A small contrastive image-text model, trained from scratch: text encoder norm layernorm.
Rows from block 3 of the image encoder of a small contrastive image-text model, named by matrix and row number. Rows with one number within an expert belong to one neuron, the router's apart. Each number is 128 + 32 x the weight over its row's rms, rounded and kept within 0 to 255. All counts start at 0. Numbers have three digits each.
After each expert's rows are labels from the 100 images, of 14848, where the router gives the expert most weight on average: "strongest on" is what is common among them. Only what is clearly more common there than usual is listed. The data: views of escape-time and Newton fractals.
# router: router (encoder.blocks.3.mlp.router.weight, 32x96, trained with AdamW), inputs 0-95
# up: expert up (encoder.blocks.3.mlp.up, 32x96x96), inputs 0-95
# down: expert down (encoder.blocks.3.mlp.down, 32x96x96, transposed), outputs 0-95

# expert 14
router.14:146151130101129106118157147130176149098137121105100187168165121108169116108112156125160148093082090151115067092118103101190165183134158176155087106153135193125132129102192195137123067087099144112080104125130144144106114135078121150081071161166142163139138106077100189176089088121118110104
up.0:104102116128148197088056144153116139065126110143094148189160061130075146092113100109165124186115150095137090128083114157108157082098145132130105107179120133146104114133156091076105142187123109124137143122138099178184102104088177134092136160099098155199122171162171136123138139189139101101
down.0:150142132200183089128163164157146105127091185111072165093152167180134066099088102133066108114142127100100140120167093130112114118132133160142168099096106103147183185148103185137133122127148120080131132148146136157104184114092104177120100125118089175146079120167100089094130145068101090189
up.1:087094150173157143200127131114163143143173101106131112165171115154121153096049175131173098169127098123197101099158159130089104155116149130126125144106126103093145119091112128087104122126145129130133115107198080063161159153097117125074100150105170106176140135188097096069125138180135158059
down.1:134132099134176163152139093074143120078135073127124125175071116128121098149114097110070159112143133092121100118203090088188164093119126182131147168100137103145158119147170106123086087143158150132144155084127206153072090116118178137144201103127136182109147196122105089123121132088147087117
up.2:054155118118207124152158123134143107152107157125146095117128120200095114145097151134159117196124161169153087192071129142101167133153145109091077089115110138139118088140144136094106135086135148180102097152115132127122173158045130092152091056122129135132110117188114146143124166061179115148
down.2:112102121179163145110169093105171187087092104122143086099159136115054147119159125138096163137192141116117110103172153138102073112163169143059191126073082145122138079143114152168105096131101118095130129135134194131153168161135100087145178104095131091161126105139113163101180098172070140147
up.3:103070085126146148108126140062085192132164137124118133131167101106144087120135120125098150145126172110147139157110158111185128144159138108104144156106103226144043115116121189157101060180175107118179041103147125105094116132127118130132126162101161162124146155102181096155116133129156085095
down.3:096150187158082098075095085118132143095175165158106117138113153168050122154150108111135160109144134142108079182072080106164096160158124114193160106140187157151135105120124082142144118122134080101048162118166126110180107082096122147123120141100152156164171136169106103080190134153114131126
up.4:217165081154105164167104126115137182177129185170099157113105120080130152131150069092096162135175095134128116071073087129078078109169162133086117118045140104079122128100128129112169141126151148133145179137160156168129131167145166184109120091140107138132172068124123133134122093126104108120
down.4:156139142116091103162193131144158175094142120147172118134153051131146083081114142084125108104190090184112107098095144123141146063134140102114067177145155152147160151112116147158173101078082141127111103165137096146104126084153115155126075129131083193133122090152092163190118106089152143193
up.5:194104103083156182126139105124147133107115140120139065111142170122157203134181117128080136112108111203173212084124095095142129125090090107121158155106103165170071138073132145164134150095087134061146093158167123148100114133130187144130139099127132169061107074116150149125126137109136146133
down.5:114122080090093132096148156163085136127129134138074159162139151077202176128153063111103128134095128218135105109146059093124089124148148064115090125123127116101088112144141137180195157149145112084133148121099129047102128085119132132144153121142134170147143147176104146136117165120212128157
up.6:075159147106147093189100180128097140138122091122141096136185140148065131123107089059186121152170231145130156101091130140142139152152154115124106138177147141113130170171100148087153091138156135123141133124127104130130099020059084127116125124147123099135143113156174120129079098115120096172
down.6:111125171151140107154118104130173126150095149140064101061124118123183193135112122062117064136122062116127153076169134081154121119146194151129065099086119140142130167154167118152146125099127189140161131173081136132145129111110151076107149132067102163111116132121111137125154134101178218149
strongest on: grey; tricorn; Julia set

# expert 30
router.30:125174091159161126058116121137108164123076125112101141203121133144140106187171151074102092149083152111125104105081068084098118137148168089123100073121083154163145144150112133128145088108100181097050110152114123139078095081142169155129100140112159155162093160152097189162125138143165105096
up.0:095076142121121140160112148113178146100052101104122175112156120114187161162116168092105179135108132116101135132109127125153135140121119118180143120169098149111123081119121169108131096142123134139098143154163103116086133144159104196081188201156109020069115141077120145083119150160091090170
down.0:115145148160152130082150134138094150094126106121101128167168148146134071042112115112122128124178119149115121124086121124102163152160126147064154118146130103114202189059141152084096145096066177145085189110072119139103159124150125165127101139135142114232095132127081148113115115176169134117
up.1:155103129121108103203096094174100111112117125112105121121102199137130127141124117154159088117159145119096137156097104131106100119109116139164101121156087153070090141142191149110114124113094211141110200174081200086112143072177108082125091082121112186140159143143104103168085155129096186122
down.1:145164131031117120067146180123091169124142123132152134118182063129184151133105151139173123123144123103175139091106204122092168154080113090092072135114085147082144153127125167141114134107150129180100138127084115155172052090105113066129116126133172144166136131121163192137115127127117116096
up.2:159138161195138071166112114091132083178125113131109089159104108141127114119099166074123105090171149153133109146096185166095158081072136130147094099169155129158126143081113180112171131165077118080158163179186149088194098143128051089091131101126150094138139095133116103137157149112165148113
down.2:116139108169150088040131133129096148088139167101085121167125154096158142200159096130087097120146145104102121114121111075081096123156137167056129145125106192152101095106171134128116109116137147039124167110136111174151136117104153102140123126105158145166102155107138177106229132184136140162
up.3:073171134112136177138087152146092098117111074104166156130159095119125114094102138072151142111156132117172123149162118129195105132078119140115142098104158140076146130130081111170177107103118124148087165172228174118145102127157162040135119099127160120095173059123150122147177139161147126082
down.3:150116118121127121104103099098138108126146147125116178128106143063120123137120100093123123179086135093116088140159136182126113125191169057139186198151167060042139146177086157096144122075107145122167147113126122156154105183133109133114175075132107156105140126152101088100161164091168127195
up.4:106075131131076147158164091093108147084157169118087126126151118110198157156111135107136152110119119139085092110127093156149114194133147086125062138119165095161153216128162098157152095116188115168131114105165150094114188188092128134080143132128076093161056119110139132166110102168093151144
down.4:172165072114199148131151042126092152131161142158068145108195103192130094087097116074120170141102112139142074146148085135137118182125174138150119131115119137135136106133096176101081115172111171148090085108111118142138085093110136158122155169134100149196145127105130119175116134102139152053
up.5:106117156106092092093154160131149095102083175149127130128102126133141201116121137194143114171104157152160107096071131159146142145134180181111114182071138128059131080157151125131154110115131143107146153090195113147121187175125083151111103088050169100084156127100102109145088146106103102185
down.5:141079098126121098126112117127112183075089127125118200099123094061157146064104184143131096124188135211127123128093139120131159074128092152076115120112127133158110108133086214133085119109150146154092165142174140177094129081106128174129097091102127144109174180110169137156145138122132129184
up.6:080169151116101121180152136125071109127121143190147116118149193056163185142132161101174086088139088120116111136118184120169138133114124099153073135100154153129092091159124120170094088088145188171153177106174098171151124106110139097122122179170127134099167108107100152133055106097075125110
down.6:122138119082180127157130114129156133167151130139137167127124060144127116174153102131130138144138129197171084158116153101071155089127081138052206092144092121098113129173163153085189117104117131100119147163101099096082175179134083151191085101102136185141099113125126150082141154081161110142
strongest on: vivid; Newton basins of five roots

# expert 4
router.4:138151154173159143146052156120061124175102152186142096090116149115070078158069151104118147159179105125155137119107083116112127135158109152097110118097111145123150161133138161110096062111111164063190102122122158194129077175112164169121098118175151146126105063166094123125147156104100146101
up.0:121156174147098099130113150121081142128062141112139041155110153201113188132149084138125148102118113095141140142156078098115131163128124102131074140115165139131156108136078113098168116135097129176127154166083140021144104067168121108109114124162165171129183182128126123121173176082132146140
down.0:131141115154154104200105163211119131117155181126092132104103098133149101111112102189126194097155152153104216108104102135140098069171127104123148127121075099094150163164136185110081138115152082146093130123095138098155100132128101097081109148167088085069085142110156172131144111120144131187
up.1:105073123146105158126164177074119198099115157137113190169146078108123170082163158096109137117133119176153110151086041132123115102106122123126149124130177116085123093165124158121111110117135167165108097081146143185102136109160117114136072096084210123156107076092120167117148192126158162122
down.1:133083180099151135159106142109073102144121140145187173134139132145171141174121113083102106117139110099125084133103121143126090129182082176101103086164186107153130103147070069177174164108185100157171168070171145127123050158126102129143078147153138148085088159116103116141078106136166143131
up.2:115141118150171095140194210112152136099142108175063094141098114087123094145111176159113136124085121092111184105204130179098188117138189143080062092100111136126099138108117140159172135144113097094129105068106132164153142117127164095123089093150188113155177122164114125140085096132108140144
down.2:162211192115093144126090131163136159128158163135134126167117128128127143117100152166067113088124123141127162126155118148078047141107189130105088094107141095134153089123135079094155095159129135091175146160114086082118192139104113159154147183106101148222122117096105080078153101132158126117
up.3:104120165132205178108127125136147085133139155150136135132118131125123023115141149108140125117160138110067105172072141103179099169161112160108150085151145148138169133101130104180115160092081110136071113207151083132145182124111161089073147097125151123108081119160071159164108086159163151133
down.3:140085111108100116130142158147165147171132177106132066080119190145095123067130123137130101136120134161120183151143136130065083126135128144130095109087113152173144131161106105127121056083100115098109092147152127134132136132129157220110157128127152098078179206115171081202159129070158098114
up.4:089184162099084114180159101154127125112119140116169100114154160143041128173138201184165120123162111109135117122140087144155065074071089125128145099091143109155148145124153130157155032109152103119140139114082112110181136115129057138158123121168127128142101144158113148121094125183190100124
down.4:149096105073122076114089142155152090137145125094098150207132183154109116098123107119159089077126106209113158104133083154177143115129121122097060135177136125094080110141142135131155127136159133158127169103095122135128158102210181177164179076115092119165143137080115136097148132128168061127
up.5:114130152105175120129100058164131109196108102150110122135134122172165098201151170113133105107137147132109108127049144117159152138123119173160113194118071129099137104156132099146114145117084171102093097101215017134123099132121107140064135140107144078120141150109161177128151137147152122125
down.5:101155119135090104113093115128123138143102106121086149143118065128170081169140160126131148120107132164169153098165069154074039136119200136152176130182121109109108129132115115132122155103080113084074148183172109096046086131175118140116165180183185126117137163099143148108127113159152138169
up.6:157116122160139117129111132111140135187080137125108106152135138127189135138082114082149204098098101148115118159144161130100115149127162060088130162112186138172122177125130098097081096089123106114109137062171092195096200124120102198145149152131185100091150140122091120124055165138102110168
down.6:119148096079156128089113137132105138196129090148127090135166129130035064203163156129127157086166102119150110186109156168151105115178140166186154119112080110063147100163173106113144114152117126117121141170155109117073134121097135134069100153098100175092117119109163110112200105157138144120
strongest on: sine Julia set; earthy

# expert 29
router.29:175122127133130151101064145130154116118168147145145091195148115075102075176130133129146137116085087145088136131117082062118108102110163139196104060201156119148142086099130162100139113171151181088093125123130109091125171173178077121089144081117160121103165135113112135192148153104099107087
up.3:055117096076135147113157171129174120130124114148122123101135089190130104136146169127099082197156131087174163151140146156166131101116164151128137096106113111127160135135098078030113146125203109092146142131145093175161125149112119129152161194125123055062140189117133088102123119111100105099
down.3:138113127174116118099093152046133102097162145133108121136113119153069125129126096180092136142113095131104161124111086098169095117058120115159109182115187189174137171180100140119106116170086189117104144131136137195123112133125060126143127149057127163135086164113166084159117150116107190169
up.4:118121059132091111135082075153105125148114134137129128121134140154199113143150163123125146151120110136123132155124130114178131129175136099175114134136129180130072165099116122144193091161138105095149092173066105112089091165128209123130158080056201078120084140181076126170168090145097145121
down.4:134144089133125138129136146085122117086138094155081176084133118123165143076132100138148190092155114159123107131138044133144113172098108155163107141134115093183035133198179144166159123121110124096124124114115152139142185052088093118143116137136111080152145090141205132163134169076149162138
up.5:105094083146128109121141152143105161120123102103157125096170148131145130119103153095108134125070138128106153154126160068109134121096101181118140070172130131090124103194141099121141101172146159083083086098124116190152154080119119135144155209161138168118200194056166107076098082177125108154
down.5:148093111099056101162164111111174066104066140162211216115144135129109119141100106170104094137103128126125107123126133101118177163121174119079130096150136165085096169192140119107172089105073136117148127146084142179139178165124108135070118171165158125132166096112145131158141135112105082113
up.6:125154167122178084138141080091215137164114104128164082101125119102070098098181077105129113145064142152112131151177115141144101143111099142131115157119130160139104069099097177120196151070110138127085104103122135127125136173121119143090147196097162144162139089152075160117106173169169163171
down.6:107172069124071145119127108117088101087096147140166089157138127136123182125091135142082175139110084102152135171146095150110163197174171112148127126174095128122082173055058142145074130138155125099101128138133179089086198093160101160176152110109169100126131149126134147133135082178130168121
up.7:117128187125169175087107112086172140132158100082117177111141144095133148061129107167126092153142109121121210142105150124185120107103093086056151134088120148084112104107163129102112118131127103165152120106090138157123151110101155138152132109137098127202113183092064137140195117207171100146
down.7:122114152170139180121172158141128100097144125129126098127140115134144111094150112119134176145146129132122109224147127142067132115132179169097164124128118195089122060145139114137169097116117081168151157105123135130091100165141099128056144074172039166067162125072119133099121121095191164102
up.8:166050161108211159095094176169176153074107169153164133140132123115159141106134062107100118117097122111134115065139131114147125147135152077150154138130065142137079118204110100125084098186150090156116108161110103124136087111141147090130129160081144176152088136179117171099141173155153115122
down.8:122091118179139100120085137121144102126082100119151149133083104153031082116137103120152158162185138140138157089134162145113107149136117187125119066153110094148234166084094128109109123155177112130150151184131143162064115108135127144131160107126155167147096113125160118121114130071202074100
up.9:164134079103095177140184128132110108175113123123117088083114140148152171172097166151109084105151136061130130129113073085161144170092108147132141147115154141084137074080169166111098160115096125091083132117132164135155083106133142126164206075178089076138140110122110149140120121185175145206
down.9:105177115106134195096124153127135136162091205158157124120110134135167153135146112194090176122106116128135061117130149133213094098113086064142136115117197134137158135187121135124123101142111173122116114187135115087088087150103089135152047137108099144135101139105080165116059126108149158128
strongest on: dark; cubic Julia set

# expert 13
router.13:101123135164164154074127151144056050176117145107116132177108126138172132082112128147060075091141141099148098116141137115125105139170110115106163154131141133120152165138132170136102036121122160116171074154143133092112083149064188165108112149147072161088092067131091147144177141103137147127
up.0:168126078137144150145162122077162106126124081134134138099105081142121122126111123096116116134166097138133129146090122165101129151087171124164134145156198106116146099134124190114044096134080168173136180111050125107152151107096121121115206139181167160159172152076141091112078092120115052135
down.0:140137132102162107099138125125132156112127148144131135120174103079194156121066152057121117114135172105057164143140155145171146106163108127033138160136178160098112205186119094151135115178083119112073160149142084130143086152162155101079135167115118089113157089124130079101149109095171146116
up.1:089126154099164153075089097187097125107119109141149054146133095153107112135147138177105130111144112134121170095167106174087114134128132144116062073103122133064095110183138154110159098101152125121217121082123074162182155099144104145125167140140132156106113214081096143151111154163159159151
down.1:147121139124180140083093149105083133128091198126122146182137117138157160062122051078148137156151134093150114084128105106116090126135098105137102137098169140102146152136140124148111135125091167142111150087115090175171136130112062201117170058098126142067115197154172110170140184173116127142
up.2:138091120187097153176110159154108111139126114180091084130102089106114159084112047116116147173070064160086145098159109204161196142105110113150151151173070128114121110139119147118175121131071115111152117148150151144131143150118184140054162117136139118120141097159127084130142119125101093202
down.2:133123158140159090134091186124120129160107136071129093158141152146131166162223127140129148121113130113099150141057095127051136112135125123113094152163085066136145175155136089105098131104130077123100179084153113144138139138151116124145179076162140118089130094100152136091195164120223090103
up.3:088135151103167077119099151136192147128095012152165114138161120110169080116180135126147105132162148171155171127120168078149138124167115152117083163182133133147162091113162106114139188126089093107145160096100101105133167115122074112091067163048148129127098167104137120138114134146129163102
down.3:164117163108103156100162111112134130150145090019112135124169168164147063128126128143101110116119081148143126115069109145130087122112124132110086134139173125105083136156106085103067144196159133117156153125105156142132137137086150088095151196102104111141149196137088141183145115162225153126
up.4:125105146141112144180149094145167171107177102113101147115195155203133188140130167124122157125157149112175132134158062130118123137074168123129127148132153147115161148077117093151107141148159102135102107076091132082117130110127110126115177084069152150190077046147110120205105138121070101102
down.4:143129151136128136087107104125134075141137109092145173094150168157164112105178085187076144106164111110167138175152221129155148143142121118083135101121126125168125064082150141122155098104151115171063127116085152153148203111115126116093140104174133128091134112144169099160045154058106117104
up.5:143174084131154138154167132130183135158106098154069157099143129092055173125112173122129096073094105140156116129101076177172190114152111096159099077156141135202119096117113125172067162119165172101139159171093135146108123141135073121155117065123158121154087063148087153142156138142131117137
down.5:172146101074109158160119131135156107146153182203117080078109188149184088139118143127108178154104152111153091098088162089098140193123118103138084072183098140141139142114093114189111182123132144085143150151097129115094123111149146128181096168043168097105120124079133137143101112139088124124
up.6:124156115128079073107097131114171089199184174148138144182111108119128164123125140101170121101042109144085129145181126128151123106105154147095122124108184129087094102089130145136138127177087122172154148141129146102078159191068099094119188200122141066104133130102132132125116120148096094187
down.6:136072172058109136139123135079120133138188113138146147168147124106163114077098122075120124077117118120130125151135111105132104101164154105173205153157120124123169133121139091081150145119115131114180156115116110071203090094145103111123112188150108151170204076171123151090127207127076103119
strongest on: warm; tricorn

# expert 10
router.10:146089179141171170065154111135129143140112153130132118088120191095122147124075158172147073113114141143091105057170187089154147099158127133109165101130151139100138158098175156132086195143133218124133103185149139123147106126140145126087086130158079134114113079085144135134131052157092160105
up.0:169187119068115085123171077099118096089116198179127140181109109128125193052126072169124140126090138160065186162124124089114137087153127103130083143136126131133140089187109122136123162112137117114127110180161137114149131101153122177133101169177178113098138103096092173100066114140125119144
down.0:141074109115062093131103128124104042093130154149096096096170132142089126100136145092138211136080096149163124156156115156131149115161162109098205138191113182150156086141120128078062141135069094113151124117116174149110099116161122095123116160171165138181160156130126082147142169110163122148
up.1:132141109137086154192170172126148140115089126183107081238125093161103141137129119076121153131105136142138132102099102169194090087153121144138169131095131168158108150128152093149114051145123128104104154120147085190134145055108146140133175178114075070141129142136112084147123104122080133159
down.1:145116136141167122113153172142171051106094146124141133165103044160094124136152184112162167099136104096059084099097032121130151174119106142133114139087132165078094165131094090129106128092139161117151102064175157156146133137103164119110108162125122171130102181144154122184140134142187116146
up.2:063161091136154055105135162071190167149149120126165156133158122111096128056117123147176165103105115167125155168163143154110162091170128092184136086113180114102137076116104106101137128169191127131126147140141139113125140122124126136086098082157063195090153142157082100105084138167085106142
down.2:097123080133112174121149134135123107128125064146096065206178128116045055187097140178120139138166090114155099057152085106093090139145163198129103121136130130133071134179128167139177135128066109165159133108168110107095153104152142105168124117153137128175109135122130106159127119146115143161
up.3:179111112076139141181088116131157159092087124073101122130155123104086134083179127108141130143094140105179104149123171116152154156154129088151197149150167081092198119065074107146149106152086141150146072078158108115170141102121166116096112049129152129146130090100167138163181158110147106153
down.3:109124173100163123160104147166165108135113117177123126164138134163161155120126134132095135125098124130158171109134132139127166129130083067105149089108083144069089149148166090123191132056168148075111129176206179165106079156075143116183114151173120147075122103095098137087128102084089088175
up.4:092131125155138097121165057090132123171114129139115142126079108112076147102198117128133069092104135115139141138117117092082138123039107154121119132132213169118099142144139115116141130149131150156103100089128148126135162089192169155085189121081197212116104117143177097136111094186124136132
down.4:123092105102117169048093192164164168085095129090098118138114174118099184107146145134127096096137146153117138091170115196052183141159183118117157140184142072061103106137108120136103132092105127149106155157122154165118128134144127119132059155161141100138064152130084144143150114126116147187
up.5:098109079100150200143158187120130164121140142148143109096152216148121159136162134144179083097104135060132059150159188115135085073099130111084120105157120140116145124135073124139156131120114101105091160150175142147108106143125064130137096083094167174137115074201128130148136139167129076126
down.5:131162129112140103170179105119122105127169079064168152096107097119178048151102156083112149115110138142113168091123194161150098149126119149138059166066101134094062081168168147087131118162170112139145103142112144106169106168144155162106121119195119108147150189085172082124144102111120124130
up.6:111170124112183040174174084157146153099093069082104170109147158138148138100164120086168114166158078150135118120174098138174089175069103147139122092145125090111132147101170147130189173067118136148126139108154087143112138118147144130090076093154151137116156095079161135150153174101073116118
down.6:135144141142110093130069110094115154141087175190116146166133089088105092119130100158188126158133124099177135109078095110102156140066201179197182131125125157092116178157119093106177157070178131099161096139092142135086129112115116140153108136119173173151116107125147166077112120065116093149
strongest on: Newton basins of three roots; grey; warm

# expert 11
router.11:188095203130119082095123173129098160076125122159100116125073151175155095074167136195149083165172138142111117130096172107105100128071157108114145185146149092127148134184118137166077080134157104166139103155094105116115112101154159123116165172140104166112079084090138113152119112107175173098
up.0:141120165141091142178134121141076141083142172094141045147126068124117171175139059152102138111152166093119145158113088102097173099124151168102122090124141132128129125106161124118178178104078089132147138162184098100125125159091132204058138091090134139143068155124113131125187187099120145142
down.0:097167172089126164150105133153129091119189137178099118148086148093124118118174148138173136109095163151186196093154077129148126091110076103103097137126091131162098117147119158171137145132118186145181142146041109091104143174174089154138135128134182121130079090096133110149075075122072097118
up.1:204147091041113192097107132115055131144147165115092116161186163148130219122104134117108133143100079140064152132111179113139138075145168141110146103083136115144113152134215127112085114135103138190121114124128132136126147100127071143138160117098141109161182120098116132108121068147122134127
down.1:162148112131165095113152160107109129137116122127127212064117105171101153129167121153088139180139144177149085137112177147131068106112117087108143137139093104124115097123085124088211136108113131118123137098040107153117235129133138089114115115181096103125133133122188107194130121171109092133
up.2:124173081082148080113175076145087083132146158111132074166153116234122162137124170122167110119130129100073104120179143116147176145128120124130034156112165099110121122112145141107151176136096159165166114084061080100143148149119115150136132119098133101203147147113124159129140110126107067140
down.2:121203132141143119150165156153110123216140094121142143044069086045143152111151114149071164128114150115155127147090131136122149102117150180130154192171170091133157172138097161054107124141105106123111127146104149112127194145141114141118111153100111094086114157172086109146098119096073139105
up.3:046149114230145116123090149151155096070083138154181084113153124152120125156090140107208091161147142126131174103117083144136136110128178156127136093079150082129161102063134110107114059096112122149106132099090147102111172130146137097143151139157076118149131144141203120136175153152149131118
down.3:089129085140108168117150177071171184101170114105154151184099103088162090122171075136169144112171187111090090101130103104161135179127162084100105117082110180155101139146165087132113149172153157105141159137136083142121075114104151151131135093078199091123156124068085125101119139090111157143
up.4:201118179185094125113132178117184179090136142113132116110132114138137115085102183121096112170129136131097105098157109054105102089140195135099160170120162124105088141136104133119115166128142184163127152067124131170073133113096127065174113090082118136105123105103164199182098142094151104113
down.4:135156111125038075119119140105073128107133127149090103148143163105119077191130059099150109186129112107084114145171148141187141145146133130128123160106101104131147172139104125145128151081087099149161109128099051068126152167122116144161144122155132193171143127169146173133203160121090066121
up.5:194134142202095098099118108171140138140106114128091112162168175153121101160144096082139148130120136111139143161133122159136111139149091088126149121113127167054119154137102152127121067210057169175095188067128154101103129087143137094092116101172084088113150132081095125141165094154178146086
down.5:172201119132139116086225170085136150176102152057149109130160118136131128105084159160129149196133164025087125117108140068138124167131076114126115152114118107102136112097107147129114119097081105098199092156154096135106087156103138155193137108168143146103129108131148113147108133112145136149
up.6:137115134132133101048094115097080098134106096142128148097124135090177141163188097107185133141143131156109130128112114195194124161108150235145164176162098176139107134117151094150100151134069086126138148136083154122139100068130125137137128071146120166146130135127105141151070117162145048099
down.6:165120026103136110127112090084157141097158118156174102165166172140111187126116126138176145145154105115115155193094169149153152172089094138099143113097144106153168142116100110076126079098101154137099160114112117142076158119110111157118073116240095088168140117147093118114107127164129145090
strongest on: dark; Newton basins of five roots

# expert 2
router.2:150119162179177130073132148150029132164140135087112118141077176143137048157087104140121118157179133104085129133125170138125089135109103122108096113127120137119145180122132078161116096112137150092151099136144161150146086164102193179106101131127041186103114095168118108105190109112107099107
up.0:142123093100134109122186141137119152127084098115098185088118176169158129158114064130135120104114179111165148096174119074122127146172091115146068177105133101107111093137075095123176159137129097166103127181084133112169149091144117142104127129177112101204148139122066136058182113117198099129
down.0:151111176158121134102143118095193084142114130088178156067110132154120117144098082170128123119151165130142114139179161147128151107114050150113067129179144139088132149142084085093117193135104073163076105159095100099069159173111097114181154091090121112160163116179137120177107135110147181133
up.1:129152109133193126118148132094143157103126115073140111095112177136121194069126128135121109143053166073127151123124119122168095128123122114102156103145159147158085137169167131151108168181111150124169141055064126101223095175156102110126105163119104143149078113118194077101122075153106131110
down.1:125089135141116131092096147126045128177162097110120119113148118109090152167159119126148102135136139105190105146139130127149101128177127122113152110065137152140126141141157113109080120084193101053176180146105173136095095120086168097204175090168163112105081137112124143087150111145185081199
up.2:129136152136091123172094078061137142113145121105153160164105100101146065160135109066119132121120105090106136151063088134120121148087167153168153133111101093151136047094126123131124171085175187208148111088107118160146104149129127138186165147173235112133147103131149151142107162131123113122
down.2:177154113073166151123104148079121077084170103073151079152140123182150071165146170155124168167092171138169141143155104066136103143099132135158097168146083151105115195153035082171169158093147120112133100136131093103108128100126169096159158119112138118139170081120104100108151118125114131169
up.3:172159093099087132184135140147106134090179174124122134134146071112123112096030107144181093096151124154124145138101084129103114116087112226137173158168091164126133110132126099111164133156184096157137157107148099110112143060089143176095126097122177119160066103125110122152130081148173127111
down.3:190156143068155114140115103117112076167068117146094122163165118178150141150067116126185129173140145135120137080142092092188122094140201116150118127117193148084106147120172141126082104134168093139129133042153122193135171086119132104090154143079145121118108112115159114105177141127079094136
up.4:133105174115151131118107124118104142146099107145061110121092123153159179125138178154170160139114111141208086158103060104136132153199156129118158126114150132077070133151149195178113132122123154167116143163154122100096074085121093096103109102027142100152183140159107148101075151126146107106
down.4:145084161112132082137153092136062184176149083147145177100191103102083107091124084101138139095170165140115116140124147112194127166065096185099126140092071103110134104155120163123137175163117095137075105102182129171099146106152096101101105148102147158087116165126118161169181149140165145086
up.5:117151081099071076128166076162114099079116127161133140125153105118071185136161195147136123160123107091149151131105163112150219089148095156132147177112162102135134130104070108099127096185160188145142149088111119136130160131142084104170087178093180093118114128107101104112173099153168095163
down.5:146107110118076144121133205095128138145123162124162139138139153105146144122089096119105115087155107144154154132153145144151169106125182192098095087128119132092120195172076149135099114077196077083101115080171124103141097085113133119077163077167119132071134133103143168114065159142140174203
up.6:108129112133165103093162119086122123116156173109125197144126142115102131101123026125092180079151146071132082133169112220106137128179105147098132120132071111131068132122131120130169138098108097131147111128130196172128103168140141145101054163089178134167153158123138099139149183147107152096
down.6:174153158078158110157133161079107124096114151190137096178163150139151190150161144123067125093148115124155144133144166182127100098097097109152126149119147118158128089163097066110085084179098133076087144154093094116137182077127186080143118121192120096154118104158066153076128123155100107142
strongest on: sine Julia set; cool; warm